config = dict(
    train_examples=101725,
    crop_scale_min=1,
    horizontal_flip=False,
    task='inpainting',
    kernel_size=3,
    widths=[96],
    muon_scale='original',
    max_grad_norm=5.0,
    warmup_steps=540,
    weight_decay=0.01,
)
Rows from block 2, named by matrix and row number. Rows with one number belong to one channel. Each number is 128 + 32 x the weight over its row's rms, rounded and kept within 0 to 255. All counts start at 0. After the name is the row's rms in percent of the matrix's.
# convs0: first 3x3 conv (model.blocks.2.convs.0.weight, 96x96x3x3), inputs 42-55, a 3x3 kernel for each
# convs1: second 3x3 conv (model.blocks.2.convs.1.weight, 96x96x3x3, transposed), outputs 42-55, a 3x3 kernel for each
convs0.15 091 [111  76 109 155  63  78 172  95 102 156  95  83 118  75  81 102 129  78  77 110 111 135 113 150 127 131 193 100  99 128 110 131 163 121 124 146 155 106 101 144  94 111 130 103 144 172  75 126 147  41 118 121  60 144 112 157 166 163 117 144 174  80 121 215 175 121 181 209 125 151 205  81  93  96 109  89 123 168 101 129 161 131 137 107  98 158 103 107 185 102 182 121 138 120 130 112 126 109 155 130 129 122 159 117 126 169 108 131 108 135 160 111 114 143 125 107 140 133  81  80  88  16  98 139  57 146]
convs1.15 095 [152 122 120 174 141 139 159 172 143 139 235  85 237 151  96 195 123 144 104 161 125  75 171 139  87 184 166 103 116 127  99 127 126 101 137 138 119 131 131 100 149  99 100 141 139 139 114 108 169 126  71 138 151  73 159 126 143 110 105 108  96  64  84 139 116 171 180 111 150 146 146 125 155  77 120 120 106 127 129 180 143 120  97 136 134  98 112 122  82 137 109 117 145 143 126 142 139 133 154 116 133 109 136 159 101  85 116 119 101 127 119 126 127 146 115  86  97 151  79 183 159  57 217 121 130 223]
convs0.16 090 [176 144 132 137 121 140 160 120 144 152 117 125 115  94 133  94 158 179 107 123 151  98 143 120 146 119  94 158 152 147 145 123 145 125 136 149 152 153 157 125 140 127 124 118  88 105 154 111 126  72  66   2   0  53 134 139 141  91 142 137  71  87  73  93  66  81 133 146 136 170 219 231  96  89 170 130 110  97 104 163 132 143 130  96  81 153 144 118 202 162 115 155 120 148 173 123 115 176  91 131 132 119 187 150 126 169 147 145 131 176 138 131 155 106 138 137 111 105 128 123 136 155 153 144 121  88]
convs1.16 091 [145 122  94 114 104 116 107 118  74 121 134 160 124 101 124 120  85 195  74 117 136 141 141 127 123 132 169 114 115 141 149 123 145  96 100 118 109 149 127 164 162 136 135 160 139 183 104 136 152 178 115  97 133 139 122 141 173 139 144 117 118 119 124 130  99  88 156 133 124 142 126 127 105 111 141 134 148 119 148 134 164 107  84 116 140 130 125 168 173 196  80  78 139 149 134 133 143 134 139 156 144 103 147 127  75 158 119 115 109  95 124  99 101  84 150 150 132 167 123 162 151 105 138 173 108 130]
convs0.17 120 [116  73 138 157 109 108 141 108  95 131 160  99 129 151 153  99 125 127 133 142 164 136 147 146 138 125 146 144 139 112 138 124  85 149 151 148 136  98 106 133 114 103  89 100 143 131 101 133 148 135 112 113 148 147 129 147 117  92 136 115 138 112 129 147 122 141 146 126 154 141 161 136 173 152  95  72 164 175  87  70 124 138  81  96 153 137  91 113 130 144 124  82 172 166 110  76 123 185 115 101 165 106 116 111 152 130  95 144 116 118 165 150  95 140 168 124 140 137 184 136  61 140 169 132 102 130]
convs1.17 108 [149 156  90 122 138 113 117 144 134  53  91  97  71 131 102  55 124  82 101 107  91 114  84  93 100  82  69  94 115 158 161 149 133 155 125 148 140 133 145 112  98  72 154 121 143 127 110 129 133 148 122 184 162 142 111 137 132 126 138 166 116 153 158 108 118  97 120 146 116 118 112 101 178 195 177 148 102 132 145 100 123 119 140 128 105 131 132 191 152 131 106  76 109 154 117 120 146 105 135 106 121 115 139  90 151 137 120 146 124 102 112 123 144 127  90 117 141  97 105  92  95 129 141 103 123 127]
convs0.18 090 [118 153 141 112 139 118 146 160 164 106  85 103 144 146 140 187 165 160 179 160 111 143 164 128 135 131 100 156  86 138 102 104 112 152 158 203 129 118 146 139 172 139 143  79 100  83  89  61 117 138  93 130 195 176 103 123 142 109 114 130 117 121 139 167 160 107 133 160 151 100 145 122 140 151  97  93  92 105  87  73  66 170 134 130 147 138 121 116 169 143  76 102  81  95 135  74 104 129 121 138 179 132 142 138 136 128 136 119 137 158 153 136 128 143 116 153 123 151 134  87 157 137  81 110 142 156]
convs1.18 102 [ 88  89 122 167 131 142 134 122 165  79  80  90  84 103 104 205 144 138 170 118 160 136 125 129 157 149 105  73 110 119  85 133 128 115 162 124  93 138 115  91 141 162 126 169 196  67  43 101  90  46  82 220 167 199 145  95  94 112 108 106 100  84  78 114 126 103 131  85  84 128 137 107 150 213  93 157 131 106 145 121  76 140 124 100 135 125  88 144  97 106 171 185 115 176 117 143 209 156 159  96 119 133 155 104 157 116  71 134 110  57  98 130  98 125 136 105 127 205  41 146 163  75  97 148 150 104]
convs0.19 092 [ 79 203 211  74 202 152  60 155  86  77 134 120  83 123 127  67 122 147 168 160 114 110 100 102 123  43 108 155 183 135 145 155 129 149 119 120 150 200 169 158 197 178  68  91  86  94  95 140 139  96 174 106  61 120  83  76  83 143 119 122 123 108 111  95 124  83 150 145 192 131 152  87 139 149 154 119 115 119 118 132 112 126 168 138 137 144  96  87 125  79 255 201 185 115 102 131 148  66  98 132 146 162  89  87 125 117 127 150 133 128 144 172 135 144 141 113  93 166 107 136 109 124  86 200 119 119]
convs1.19 088 [120  92 166 105  94 113  84  69  66  88 151 135  88 168 148 148 104 120 123 129 126 146 174 158 155 147  71 120  98  96  84  79  76 105 137 111 133 167 134  91  94 113 119 112  42 100  94  95 118 174 140  87 169 130 125 130 129 113 133  98 145 118 119  95 105 139 126 119 136 154 118 163 185 133 138 121 145 118 138 125 152 153  89 146 150 104 126 113  92 158 138 134 133 116 131 149  87  52  94  98 113 135  64 177 150 112 152 130 147 118 132 129  78 110 129 142 158 119 131 121 167 111 112 153 109 131]
convs0.20 096 [ 84  92 142 124 124 123  82 168 121  85 132 123  71 120  73  38  60  56 167 126 111 151 123 168 124 153 144 104  97 115 133 168 140 158 174 146 151 114  89 147 107 147 162 129 119 165 142 218  42 145 195 141 125 157 144 171 136 134 133 161 102 133 105 114 126 121 137 109 118 122 143 124 165 154 133 164 129 100 139 131 130 126 116  86 172 118 148 134  88 148 182 128  90 128 128 138 165 125 231 117  59 105 107 108 118 117 130 141 142 150 104 139 128 109 130 153 118 112 156 163 132 126 157 145  80  64]
convs1.20 106 [158 101 128 128 150  95  81 156 135  82 156 166  51 149 153  71 124  88 175 132  72 128 123 116 170  96 153 109 100 138  86 118 130 156 172 142 166 113  78 101 107 108 128 114  76 117 148 137  90 184 151 118  34  17  98  92 143 115  77  99 135 122 124  82 119 141 137 132 113  91 136 129 144 109 125 166 137 151 112 150 121  71 136 136  97 163 117  96 160 142 168 147 137 102 120 111 159 142 144 124 100 136 126 124  82 166 143 144 133 137 111 139 101  97 133 162 121 144 174 103 166 154 113  93 118 111]
convs0.21 098 [195  89  88 170 134  89 101 151 190  23  47  71  48 114 132  65 128  91  97  98 129 106  99 122 109 145 150 116 103 125 154 122 144 104 104 156  18 120 169  77 148 162 124 104  91  74 137 116 119 143 138  95 116  67 116  88 117 128 142  81  62 109 113  99 144 130 150 135 171 125 138 154 135 158 159 103 136 148 148 123 146 134 144  86 191 191  88 143 127  81 182 130 168 168 134 170 125  87 106 136 112 142 122  98 126 149 122 125 108 142 143 132 172 125  90 149 103  92 127 120  64 134 136 116 166 202]
convs1.21 097 [116 109 103 157 142  33  94 114  16 148 121 126 146 149 114  99 104 102 109 140 140  95 177 143 135 116 120 129 119 154 132 158 131 148 138 145 142 115 137 141 122 136 142 115 166 100 110 105 121 123 142 159 158 199 104  74  92 154 152  80 116 147 129 128 133  93 116 136 128 146 118 120 145 146 186  86 153 181  86 127 116  62 123 131 156 110 111 178 119 138 146 147 137 149 147 111 134 140 125 146 130 130 162 143 121 156 149 122 167 120 122 151  93 125 137 101 136 108  68  54 128 126 128 144  97 157]
convs0.22 092 [138 137 192 162 154 128 139 131  94 100 132 163 111 145 133 126 118 124 157 174 251  88 115 169  82  56  98 105 134 111 113 125  95  75 112 150  72  70  65  67  72 115 142  89 101  92  87  89  79  91 166  78 102 117 187 137  99 147 122 112 249 199 173 142 188 137 147 161 106 150 183 124  75  93  94  85 134 115  95 146 108 102 101 107 121 128 159 100 149 151  85  99  89  82 128 174 108 128  92 171 110 114 167 142 118  85 150  97 141 159 125 160 169 142 121 164 145 156 143 134 103 119 114 125 141 129]
convs1.22 084 [129 186 113 111 111  81 133  30  77 102 107 118 126 127 132 113 108 105 131 174 130 136 209 129  62 108 108 132 155 137  98 158 153 106  98  85 180 105  82 176 133 143 205 146 143 134 156 146 122 169 166 128 131 128  65  40  80 150  95  92 157 158 148 137 107  90 110 109 130 134 119 130 119 126 118 177 118 148 140 153 144 137 134 125  87 135 116 103 152 144 133 168 141 135 160 167 118 113 124 129 152 165 146 159 106 165 168 104 123 119 145 121  91  95 129  82 113 115 126 230 114  95 141 127 117 162]
convs0.23 094 [153 156 107 158 137 121 126 111 166 104 116 134 156 137 174 156 172 189 152 130  82 158 164  92 149 137 136 125 148 130 147 147 137 136 139 169 121 115  87 117 136 137 101 146  98 145 156 158 125 152 149 133 119  82 175 123 137  87 163 170 110 154 106 176 121 153 122  80 151 118  89 139  82 149 155 110 134 125 115 170 124 126 152 156 107 152 154 161 120  89 114 103  82 100  53  72 122  82  60 121 114 101 136 131 104 138 130 114 150 156 103 139 142 104 131 143 102  83  85 167  94  61  93 149 104  62]
convs1.23 111 [124 165  45 100 195  86 157 152 125 143 123 159 101 103 142 143 155 165 121 138 160 122 143 200 139 115 156 102 105 110  98  85 118 111 108 132 103 153 144 115 131 126 120 102 105 115 129  81  43  88  51 156 117  83 106  74  49 153 137  69 120  93  72 123 132 147 105  78 127 120 150 127  72 120 113 119 147 122 151 158  89 124 130 124  96 145 111  72 145 134 148 135 179 150 144 119 144 159  69 141 112 113 144 129  92 115 115  82 143 129 156 115  99 115 124 116 105 126 145 171  70 173 137  84 101 134]
convs0.24 085 [ 54 150 114 126 186 163  84 142 133 146 154 124 131 117 107 160 131 127  85  93  86 118 135 131 121 124 134 157 109 117 154 149 140 111 111  86 249 140 138 125  74 111 193 108  77 108 111 113 176 108 166 123  98 116 136 131 125  36  90  91 150 161 157 110 106 163 131 164 128  97 118 131 138 198 103 174 131 100 153 132 140 105  96 136 109  99 160 140  93 124  82  95 122 140 179 132 122 131 127 115 112 173 132 166 135 121 148 119 131 132 156 147 121 118 141 100 148 109 140 140 139 122 106 127 108 124]
convs1.24 095 [147 139 116  96  93 127 144 136 104 147 145 120 169 135 151 131  80 128  92  74 162 117 120 182  77 135 126 160 150 114 144 131 113 151 152 160 134  96 124 132  99 112 123  69  97 121 176 141 138 134 139  92  93  82 137 165 145 136 109  96  88  91 119  84 112 125  92 168 110 117 106 113 102 120 128 149 129 116 170 121 132 194  94 107 118 147 169  36 192 144 144 145  79  97 110  92  84 163 113 121 105  99 141 114 104 126 113  87  96 118 141 104  99 124 100 111 127 117 174 144 146 150  96 132 160 120]
convs0.25 088 [133 134  87 123 137 153  96 120 119 144 105 131 112 129 128  93  74 110 102 107 100  99  96  92 105 111 108 149  63 163 115  76 166 118  84 186 161 208 173 143  42 104 142  88 111  84 130 161  93 139  85  77 125 201  87 117 111 133 149 168 131 120 115 139  80 102 161 169 134 173 177 183 139 129 173 124 139 162  90 105 113 115 111 120  97 118 132 152 130 141 188 141 124 118 116 117 153 185 164 176 138 145 135 126 119  87 103  97 129 179 161 141 175 163 118 141 132 121 125  86 138  90 114 103  89  76]
convs1.25 082 [173 152  92 157 152  93 107 159 108 134 176 124 119 140  89  60 105 108 150 177 130 173 184 160 172 101 180  93 130 135 116 117 107 110 103 139 156 169 114 135 159 155  93  77 111  96 128 125 101 122 128 128 132 135  77  92 150 150 111 113 118 124 128 130  77 117  99 165 121 108  69  80 156 157 208 105 184 174 109 144 143 121 133 108 149 165  98 151 131 104 120  89  79 106 108 116 134 131 140 114 124 126 165 127 176 130 127 112 122 126 121 153 110 157 135 113 123 135 128 125 185 141 145 155 131 106]
convs0.26 105 [111 133 140 114 162 125 120 113 115 165 172 151 102 125 134 117  98 106 127 170 124 134 132  91 149 117 106 122 130 117 124 121 124 152 141 120 152 157 123 158 133 112  95  96  72 192 200 159 121 100 172  91  75 135 149 165 139 102 151  99 145 132 171 141 123 160 149 149 166 113 118 160  75  92 137 127  93 113 124 125 129 165 161 130 129 151 134 122 119 132 115 109 124 184 193 183 113  95 140 117 127 160 119 106 105 139 123 128 147 124 140 142 129 145 135 121 137 205 215 201  99  71 125 114  76 108]
convs1.26 105 [128 124 145 148  97 130 139 108 169 136 127 104 135  86 128 141  99 136 128 115 127 133 133 149 106 125 158 128 131 125  97 125 133 130 144 146 133 173 162  96 143 103 101 111  95 126 136 157 112  74  75 145 186 192  32   0   0 116 203 202 139 164 173 136 128 136 134 113 125 165 145 141 178 174 117 119 155 165 130 139 140 175 111 100 146 121 109 142 135  89  77  96  52  76 105  89  38  56  52 117 127 144 114 144 139  86  90 112 129 147 123 100 141 109 108  81 121 137 129 114  97 137 119  85 122  76]
convs0.27 097 [113 145 111 152 141 130 179 133 108 153 132 116 149 164 114 150 154 169 100 147 132 161 107 135 194  78 111 144  85 125 144 119 123 124  82 117  72 112  13 111 153  84 108 135  45 161 119 103 132 149 134 136 126 124 121 148 152 139 157 111 116 126 117 143 149 137 146 151 178 170 136 162 114 144 121 145 116  85 117 137 129  92  89 130 123  27 154 132 103 154 137 126 145 110 125 140 147 113 152 134 127 124 124 160 131 104 153 146 144 159 145 132 163 130 178 159 148 168 127 165 202 170 114 115 177 155]
convs1.27 097 [148 149 160 113 128 128 117 140 105 123  71 132  88 186 113 115 165  95 165 142 104 127 125  51 177 159  21  84 126 118 131 143  90 164 178 141 143 133  83 133 166  72 123  72  26 143 102  82 107 112  93 147 146 184 129 148 167 125 107 166 103  91 123 121 126 142 113  88 142 114 125 110 181 124 162 118 132  87 116  88 106 154 145 130 167 161 128 189 225 168 175 142 158  90 111  98 162 170 168 124 130 120 117 116 132 120 161 157 119 114 112 139 110 154 123 113 161  75  94  73 124 111 121  89  99 135]
convs0.28 098 [131 108   0 107 102   0 129 115   0 160 124 137 140  87 113 137 138 171 136 114 122 132 135 116 143 132 107 134 118 153 153 132 128 107 116 127 116  81 191 157  93 156 131  31 115 135 118 120 149 154 171 108 106 157  85  97  59  98 100  89 119 120 121 143 118  92 122 126  86 141 125  81 130 109 137 131 100 133 115 108 101 167 125 101 126  96 108  91  94 120 102 155 154 134 167 127  80 122 108 128 119 164 104 111 125 102 105 118 129 154 144 142 184 154 108 154 153 137 139 152 118 106 109 158 125 158]
convs1.28 088 [166 158 149 146 220 124 185 193 108  66  73  84 132 121 133  87  71 106 113 151 114 107 131 123  75 126 124 115 109 134 111 113 151 159 136 106  85 103 148  63 122 136 122 120 189 127 130 149 103 118  95 115  94 122 144 198 207 121 130 151 148 143 137  85 142  95  92 134 109 102 139 114 108 141 115 154 155  99 119 164 125 134 147  98 139 131 103 152 136 136 142 117 147 131 109 114 130 165 153 133 105 127 161  88 127 129 123 149 103 136 119 129 121 111 105 151 130 101 117 110 149 128 105 138 124 145]
convs0.29 098 [ 97 114  82 150 122  64 106  37  54 128 104  66 144 162 101 162 135 125 148 164  93 189 156  94 109 131 162 140 112  69 139 168 126 121 105  82 180 133 101  69 116  80  92  83 118 125 141 100 124  84 116 182 195  22 162 169 159 127 129 143 106 114 120 116 150 163  74 155 150 122 159 154 110  65  91 133 120 121 105 116 106 116 101 130 152 158 143  86 173 154 114 118 101  67  29 103  74  53 112  89 124 103 101 117 102 133 133  97 125 119 109 127 135  66 120 109 119 134 161 117 112 141 166 160 111 112]
convs1.29 088 [141 157 100 140 175 135 166 185 124  81  92  72 119 134  93 235 174 186 126 143  97 116 122  68 131 161  75 117 139  94 140 109  53 174 147 134 170 207 216  86 134 141 130 141 176 132 183  90 163 160 121 114 116  71 165 158 125 161 148 111  99 104  78 108  72  87 132 125 136  93 113 142 132 161 133 118 132 128 120 176 153 142  91 105 131 127 151 114  92 110 103  87 141 137  91 103 143 198 199 174 132  98 146 109 132 120 149 106 109  70 117 129  84 125 123 172 126 155 161 147 136  98 142 153 101 111]
convs0.30 122 [ 80 163 143 101 128 130 136 123 141 124 106 159 143  95  93 132 120 116 104 124 126  80 142 160 114 132 151  89  92 136 115 117 136 130 105  79  84  99 127 101 120 131 117 125 145 152  88  92  90 167 123  87 123 164 116 120 119 111 113 123 110 130 155 154 139 119 157 167 149 138 164 124 104 100 134 187  79 102 130 142 127 110 122 151 132 122 132 119 124 130 116 108 131 113 162  84 110 155 132 121  76 145 154 122 119 140 166 141 139 135 143 140 148 136 140 156 154 142 184  77  70 146 183 121  83 150]
convs1.30 100 [169 153 177 119 137 159 132 130 136  86 156 127  83 137 100  78 104 113 135 135 141 108 114 118 159 158 148 121 133 144 141 148 116 188 193 142 162 138 110  93 116  67 136 150 148 129 117 123 143 183 177 200 164 163 120  86 147 120 144 191 120 149 159 105 124 130 123 142 133 105 133 117 224 143 146 217 166 122 147 128 129 163 140 148 121 156 126  97 182 186 133 104 120  72  51  79 104 147 154 102 129 124 112 121 134 114 161 153 111 122 127 132 118 122 121 120 149 127 102 113  96 124 136  69 144 121]
convs0.31 098 [ 57 124 119  68 103 140 130 145 165  84 143 179 114 156 168 146 155 172  80 118 124 119  87 171 102  87 161 130 101 106  88 114 144 185 130 179 116 134 201  26 102 109  24  77  81  82 119  89 174 156 146 151 131 145  79  76  93  82  91  90 126 132 157 169 152 139 124 143 134 124 116 147 142 119  81  87  95  59 162 112 111 158 112 145 146 151 198  99 107 158 185 149 141 111 128 148 119  85  56 106 100  96 141 152 115 159 125 123 111 146 117  93 123  95  96 123  96  98 166 143 157  99 150 118  66 124]
convs1.31 090 [136 110 139 119 107 150 145 128 123 136 112 117 117 116 135 144  85 170 113 171 190 118 186 169 188 173 170  96 106  99 141 148 123 125 126 118 162 138 126 116 116  66 135 129 150 135 109 120 136  98 126 179 134 147 198 165 187 141 132 122 132 107 103 122  83 125 103 123 113 127 159 117 169 158 128 173 148 168 172 168 132  97 149 132  84 110  93  98 126 147 165 155 165 117 110 103 140 149 143 116  85  69 131  94 123 150 110 151 141  84 133 117  72 135 146 110 113 118 128 140  98 116 123  93 136 132]
convs0.32 088 [146 109 123 147 127 139 151 141 124 139 142 168 136 160 146 132 130 188  86  93 123 129 123 157 105 109 123  93  63 144 100 101 121  78  67 144 154 102 120 170 111 179 120  49 141 112  90 145 136  92 130 162 156 132 136 149 113 171 171 163 135 145 132  79 112  92  92 123 126 152 169 150 118  85 110 128 100  97  84 106 103 159 134  80 174 113 108 205 160  89  92 126 111 181 177 149  98  90  44 113 129 130  89 133 124  75 105 125 158 136 128 115 109 116 117 110  91 151 191 157 123 135 138 151 138 123]
convs1.32 084 [155 144 110 136  74  73  94  96  81  55  50  98  78 158  87  67 105  37  65 121 101 126 165 143  85 121 149 150 122 163 171 120 134 111 134 114 123  73 124 107  42 101 177 149 162 123 123 119 173 128 130 162 135 150 101 116 105 145 130 135 108  95 112 132 122 121 142 142 110 145 115 127 154 123 158 193 133 162 164 112 129 105 129 123 136 113 138 157 110 104 131  94 126 133 132 138 127 104  92 190 117 184 142  69 165  86  91 132 101 129 123 118 129 102 129  85 116 113 154 135 119 111 162 166 110 168]
convs0.33 110 [ 88 125 134 110  95 113 137 133 143 122 172 156 121 123 121  84 102 149  91  81 118  97  72 138 154 137 126 110  92 105 133 106 105 176 182 180  45  36  41 107 130 126 197 226 176  93  92  98  65 117  91 130  96 116 121 111 102 104  81  71 138 126 123 134 156 137  96  98  93 133 138 144 120 129 136 143 143 147 103 131 137 138 130 158 128 158 169 132 125 109  27   1  79  53  52  86 224 255 247 117 117 118 150 144 116 156 171 158  84 103 106 142 141 157 137 132 160 108  92 124 133 125 120 145 137 105]
convs1.33 090 [172 120 133 139  65 157 162  91 112 164 125 120 131 110 127 124 113 116 120 127 140 119 153 122  93 133 128 115 133 117 148 168 148 103 132 141  69 119 107  84 121 135  98 182 196 124 103 101 129 155 167 133 107 146 148 175 162 114 124 110 138 183 130 124 160 112 156 160 117 172 147 136 113 111 120 139 118 121 123 166 151 146 117 118 156 116 141 138  97  88  34 116 123  82 114  80  89  70 107 111 133 128  93 138 143 109 127 146 115 176 115 130  90 133 105 130 135 122 116 114 120 150 117 148 167 127]
convs0.34 087 [ 77 107  93  91 158 142  12  90  90 156 179 152 140 141 169 186 158 123 131 125 143 180 173 172 134 104 138 122 140 162 120 139 170 127 135 103  69  72  52  87 115 116 183 255 199  89  78  92  80  57  55 137 147 128  83 118  63 131 134 117  84 121 121 121 137 134 185 188 191 151 111 116  99  82  78  98 124 117 148 120 124 112 121 107 126 110 121 161 146 207 103 137 156 119 117 112 140  87  20 133 128 159 165 127 139 151 153 149 140 150 129 161 159 187 125 129 129 107 108 143 152 115 110 143 108 102]
convs1.34 103 [104 105 151 138 170 139 123 107 106 135 110 114 128  75 104  54  82 133 116 118 129  95 113  92 148 152 115 108 143 146 114 103 145 129 129 102 124  96 101 114 124  97 147 151 182  86 159 148  91  79 117 235 255 158 122 128 128 122 157 143 130 131 137  85 115 107 132  62 119 167 151 110  97 132  90 170 164 151 152 165 131 123 119 121 132 166 176  68  90  92 191 154 136 151 152 177 187 164 148  93  75  93 135 105  65 123 128 112 106  90 122 117  86 119 133 118 109 158 139 107  77  94 100 121 131 129]
convs0.35 090 [113  96 180 103 109 119 142 103 174  95 103 136 119 132 107 174 120 128 162 182  65 141 149 101 153 121  89  95  96 124 118  83 120 136 116 168 165 156 151 137 104  87 117 101  91 114 148 131 147 148 115  91 109 110 193 199 215 136 137  96 132 113 122 111 126 126 104 154 142 104 112 154 111 101  51 159 132 118 116 120 123 141 121  91 123 165 119 106 131  75 103 125 145  98  80 107 109  73 105 115  85 147 151 158 153 137 141 142  93 127 133  71  87  92  90  84 121  80 125 141 146 104 183 135 104  97]
convs1.35 086 [119 118 125 120 130 131 146 125 181 122 108 147 115  83 113 177 157 229 188 173 100 170 143 114 146 100 107 117 116 130 117 150 140 162 163 105 153 131  88 159 200  92 147 165 116 165 117 178 151 140 131 158 125 168 138 140 124 199 129 152 117  76  57 144  48 126 185 117 124 204 137 159 137 159 143 103 149 122 154 139 112 125 136 129 124  84  86 122 156 118 155 125 105 172 153 120 117 112 140 125 133 128 106 134  79  71 125  77 128 114 134 166 164 141 218 126 135  95 124  96 137 115 130 139 129 149]
convs0.36 097 [ 91  64 100 158 101  88 150 138 127  81 122  89 126 142 105 106 125 111 153 131 140 157 143 132 185 169 125 131 100 113 134 159 131 137 147 119  75  60   6 100 109  85 151 197  93 114 107 139 102 124 145 203 217 175 145 131 132  93  79  87 137 130 145 103 142 156 131 130 128 116 133 116 122 120 176 139 130 201  95 119 130 130 152  99 137 144 105  94 160  79 156 119 136  91  96  79 155 120  68 142 107 119 156 116 121 147 100 110 144 111 121 128 132 153 150 133 126 148 175 173 154 163 173  81 124 130]
convs1.36 109 [113 137  96 136 107 126 112  99 159 129 110 138  97  88 141 113 177 108 142  59  15 189 124  72 153 114  63 162 127 134  85  79 106 162 148 125 158 126 159 152 118 189 118 147 151  81  64  74 120 101  90  81  80  78 121  87 109 135 128 138 129 102 109  94  41 137 124 126 137 124 116 172 129 108 101 125 143 140 130 142 160 130 112 145 121 136  94 110 142 132 166 145 185 115 164 139 100 128  98 144  94 124 112 105 107 140 115 139 105 146 122 113 139 110 145 127 162 126 172 110 109 124 111  98 129 134]
convs0.37 098 [113  91  90 139 167 133 123 184 121 111 126 149 113 109 142 108 123 158 146 104 120 115 127 122 139 134  90 142 153 146 130  65 107 143 126 121  91 166 101 162 126 120 109  94  81  73  78  86 145 166  99 162 191 170 129 141  81  51  85  72 106 126  82 143 147 162 110 137 112 121 109 125 110  85 155 141 154 116  95 152 107 162 145 116  88 113  81 106  79  81 100 109  70 138 125 172 124 143 107 133 119 124 146 141 143 156 151 142 120 128 125 143 139 143  99 133 112 147 163 142 100 135 117  81 111 127]
convs1.37 108 [142  89  82 116  92 103 165  99  99 117 149 175 176 138 157 127 102 141 122 223 104 119 106  51 149  62 190 134 154 148 149 146  92 133  93 121  98 125  99 123 136 133 149 128 132 104  89  87 110 112 122 150 133 102 179 186 170 169 113 129 134 158 137 137 145 116 110 121 118  92 130 115 125  90 150 153 107 150  86 155 167 136 148 138 152 147 159 153 109 109 158 140 152  90 140 139 102 133 138 118 139 122 130 138 107 132 112  87 107 148 134  91 125  93 165  98 154 158 168 143 131 123 140 157 134 160]
convs0.38 097 [ 91 142 162  87 138 194 118 161 162 133 155 108 141 136 101 130 128 106 120 108  93 142 107  83 159 118 115 150 128 107 129 124 141  98  85 107 108  74 115  54  88  90 184 231 205 178 118  99 143 113  90  95  72  58 121  88 124  92  83 100 179 132 101 141 143 139 128 147 151 133 111 105 133  92  89 137 177  89 130 168 154 170 108  98 178 160 127 121 137 159  69  54 153 120 118 182 119 135 140 130 128 133 119 149 138 141  93 128 105 118 105  96 104 110 136 148 125 180 130 179 127 161 155 153 115 169]
convs1.38 095 [ 95  87  87 101  81 129 118  60 112 125  54  58 137 107 126 102  57  79 137 139 110 141 105 104 139 112 153 125 126 144 105 101 135 174 121 140 116  83 124 140 135 136 186 173 197 185 145  97 125 169 144 163  78  65 149 166 128 112  98  91 142 130 111 124  97 131 123 107 128 130 134 151 139 100 111 136  72  79 110 150 152 105 172  93 113 140 132 183 156 122 143 109 157 137 107 104 130 123 155 123 174 151 101  96 101 122 167 117 165 149 141  83  92 134 128 131 179 115 166  98  36  95  96 104 107  58]
convs0.39 099 [101  74 150 181  60 154 147 160  95  37  40  26  71  98  79 113 119  84 186 146 111 127  99 125 105  93 100 118 130 134 170 159 128 166 141 134 110 114  90  84 130 165 124 120 124 171 133 122 157 164 124 138 108  97 148 103 104 171 128 116 134  95 143 157 127 164 136 123 112 127 134 134 158 136 142 174 142 118 188 146 166 102 139 179 137 155 141 121 139 105 108 129 188 147 140 109  71 129 190  61 118  99 156 169 114 117 143 136 117 116 129 104 136 151 132 150 159 135 120 108 156 132 152 109 121 178]
convs1.39 093 [109 143  54 106 207  39 150 143 124 162 154 142 111  96  87 101 106  92 174 133  79 127 129  91 145 131 125  94  96 162 138 119 170 122 173 163 157 153 156 168 126 119 104 110 156 145  98 123 130 108 122 121 118 132  55 111 130  95 124 128 120 129 125 116 118 135 107 117 132 115 108 137 100 136  86 113 122 123 126 148 161 162  90  86 146 101 110 112  75 141 137 157 172 162 157 140 138 124  84 132 142 109  87 115 122  91 114 136 120 156 100 103 157 110 116 175 105  87  64  48 103 107 106 136 109 118]
convs0.40 113 [ 36 102 169  43 130 198  78 138 186 117 109 129 151 131 143 193 140 104 103 138 148 115 136 134 122 120 133 140  83 126 184 107 140 155 121 114 125 129 132 119 112 124 132 146 150 149 117 111 144 130 118 140 102 122 106 128 115 143 144 126 150 140 111 153 148 146 127 156 151 130 152 149 125 112 145 156 119 109 124 133 114 114 134 173 101 126 186  85 128 203 123 125 152 126 117 137 127 138 157 144 119 101 112 160 114 100 170 110 124 117 139 137 150 167 122 147 161 140 134  87 135 130  87 145 108  91]
convs1.40 112 [ 76 118 159  84 129 127  92 120 185  94 109  60 121 159 108 121 121 130 129  90  71 142  96  50 111  87  29 137 136 117 170 137 124 134 168 143 112 111 146 110 125 118 149 143 154 125 120 120 103 128 150 141 149 163 157 160 160 115 106 109  99 109 106 124  91 147 122 102 130 105 107 119 134 113 119  96 107 117  72  83 107 154  81 151 159 102 147 176 168 138 139 147 167  98 113 123 164 195 197 146 128 104 120 104 147 119 139 139 111 107 144 120 123 166 141 146 141 131 115 101 148 129 128 113 120 102]
convs0.41 086 [ 86 116 164 118 158 111  93 156 156 149 122  94  84 120 108 136 147 180 154 152 118 172 125 151  76 142 175 106 123 140 149 124 146 158 136  75 177 252 151  93  68  65  87  80 137  99  88  61  98 192 146 135 118 109 131 105  85 141  98 111 187 147 152 102 129 146 105 131 108 160 157 159 143 153 150 101 122 132 124 107 121 111 146 144 117 146 118 164 188 193 109  97 166  98  82 122 168 154 139 151 146 159 141 124 134 159 170 155 147 147 129 135 118 109 118  93 119 100  37  84  82  99 123 159 115 173]
convs1.41 097 [132 135 116  93 115 110 138 166 107 102  88 114 129 153 150 143 147 153  71  56  66 128  99  99 131  94 114 112 167 103 227 144 146 101 147 116 180 224 218  74  91  57 200 150 163 143 162 153 145 138 175 122 141 107 142 148 124 168 166 187 157 144 165 145 133 163 119 200 154 109 113 120 109 110 132 137 147 138 131 110 116 113 124 190 100 101 136 114 114 147 111  90  62 104  95  88 202 192 184  93 112 111 140 118  97 181 126 118 108 110 105  71 135 157 174 170  99 134 120  92 133 138 104 108 127 108]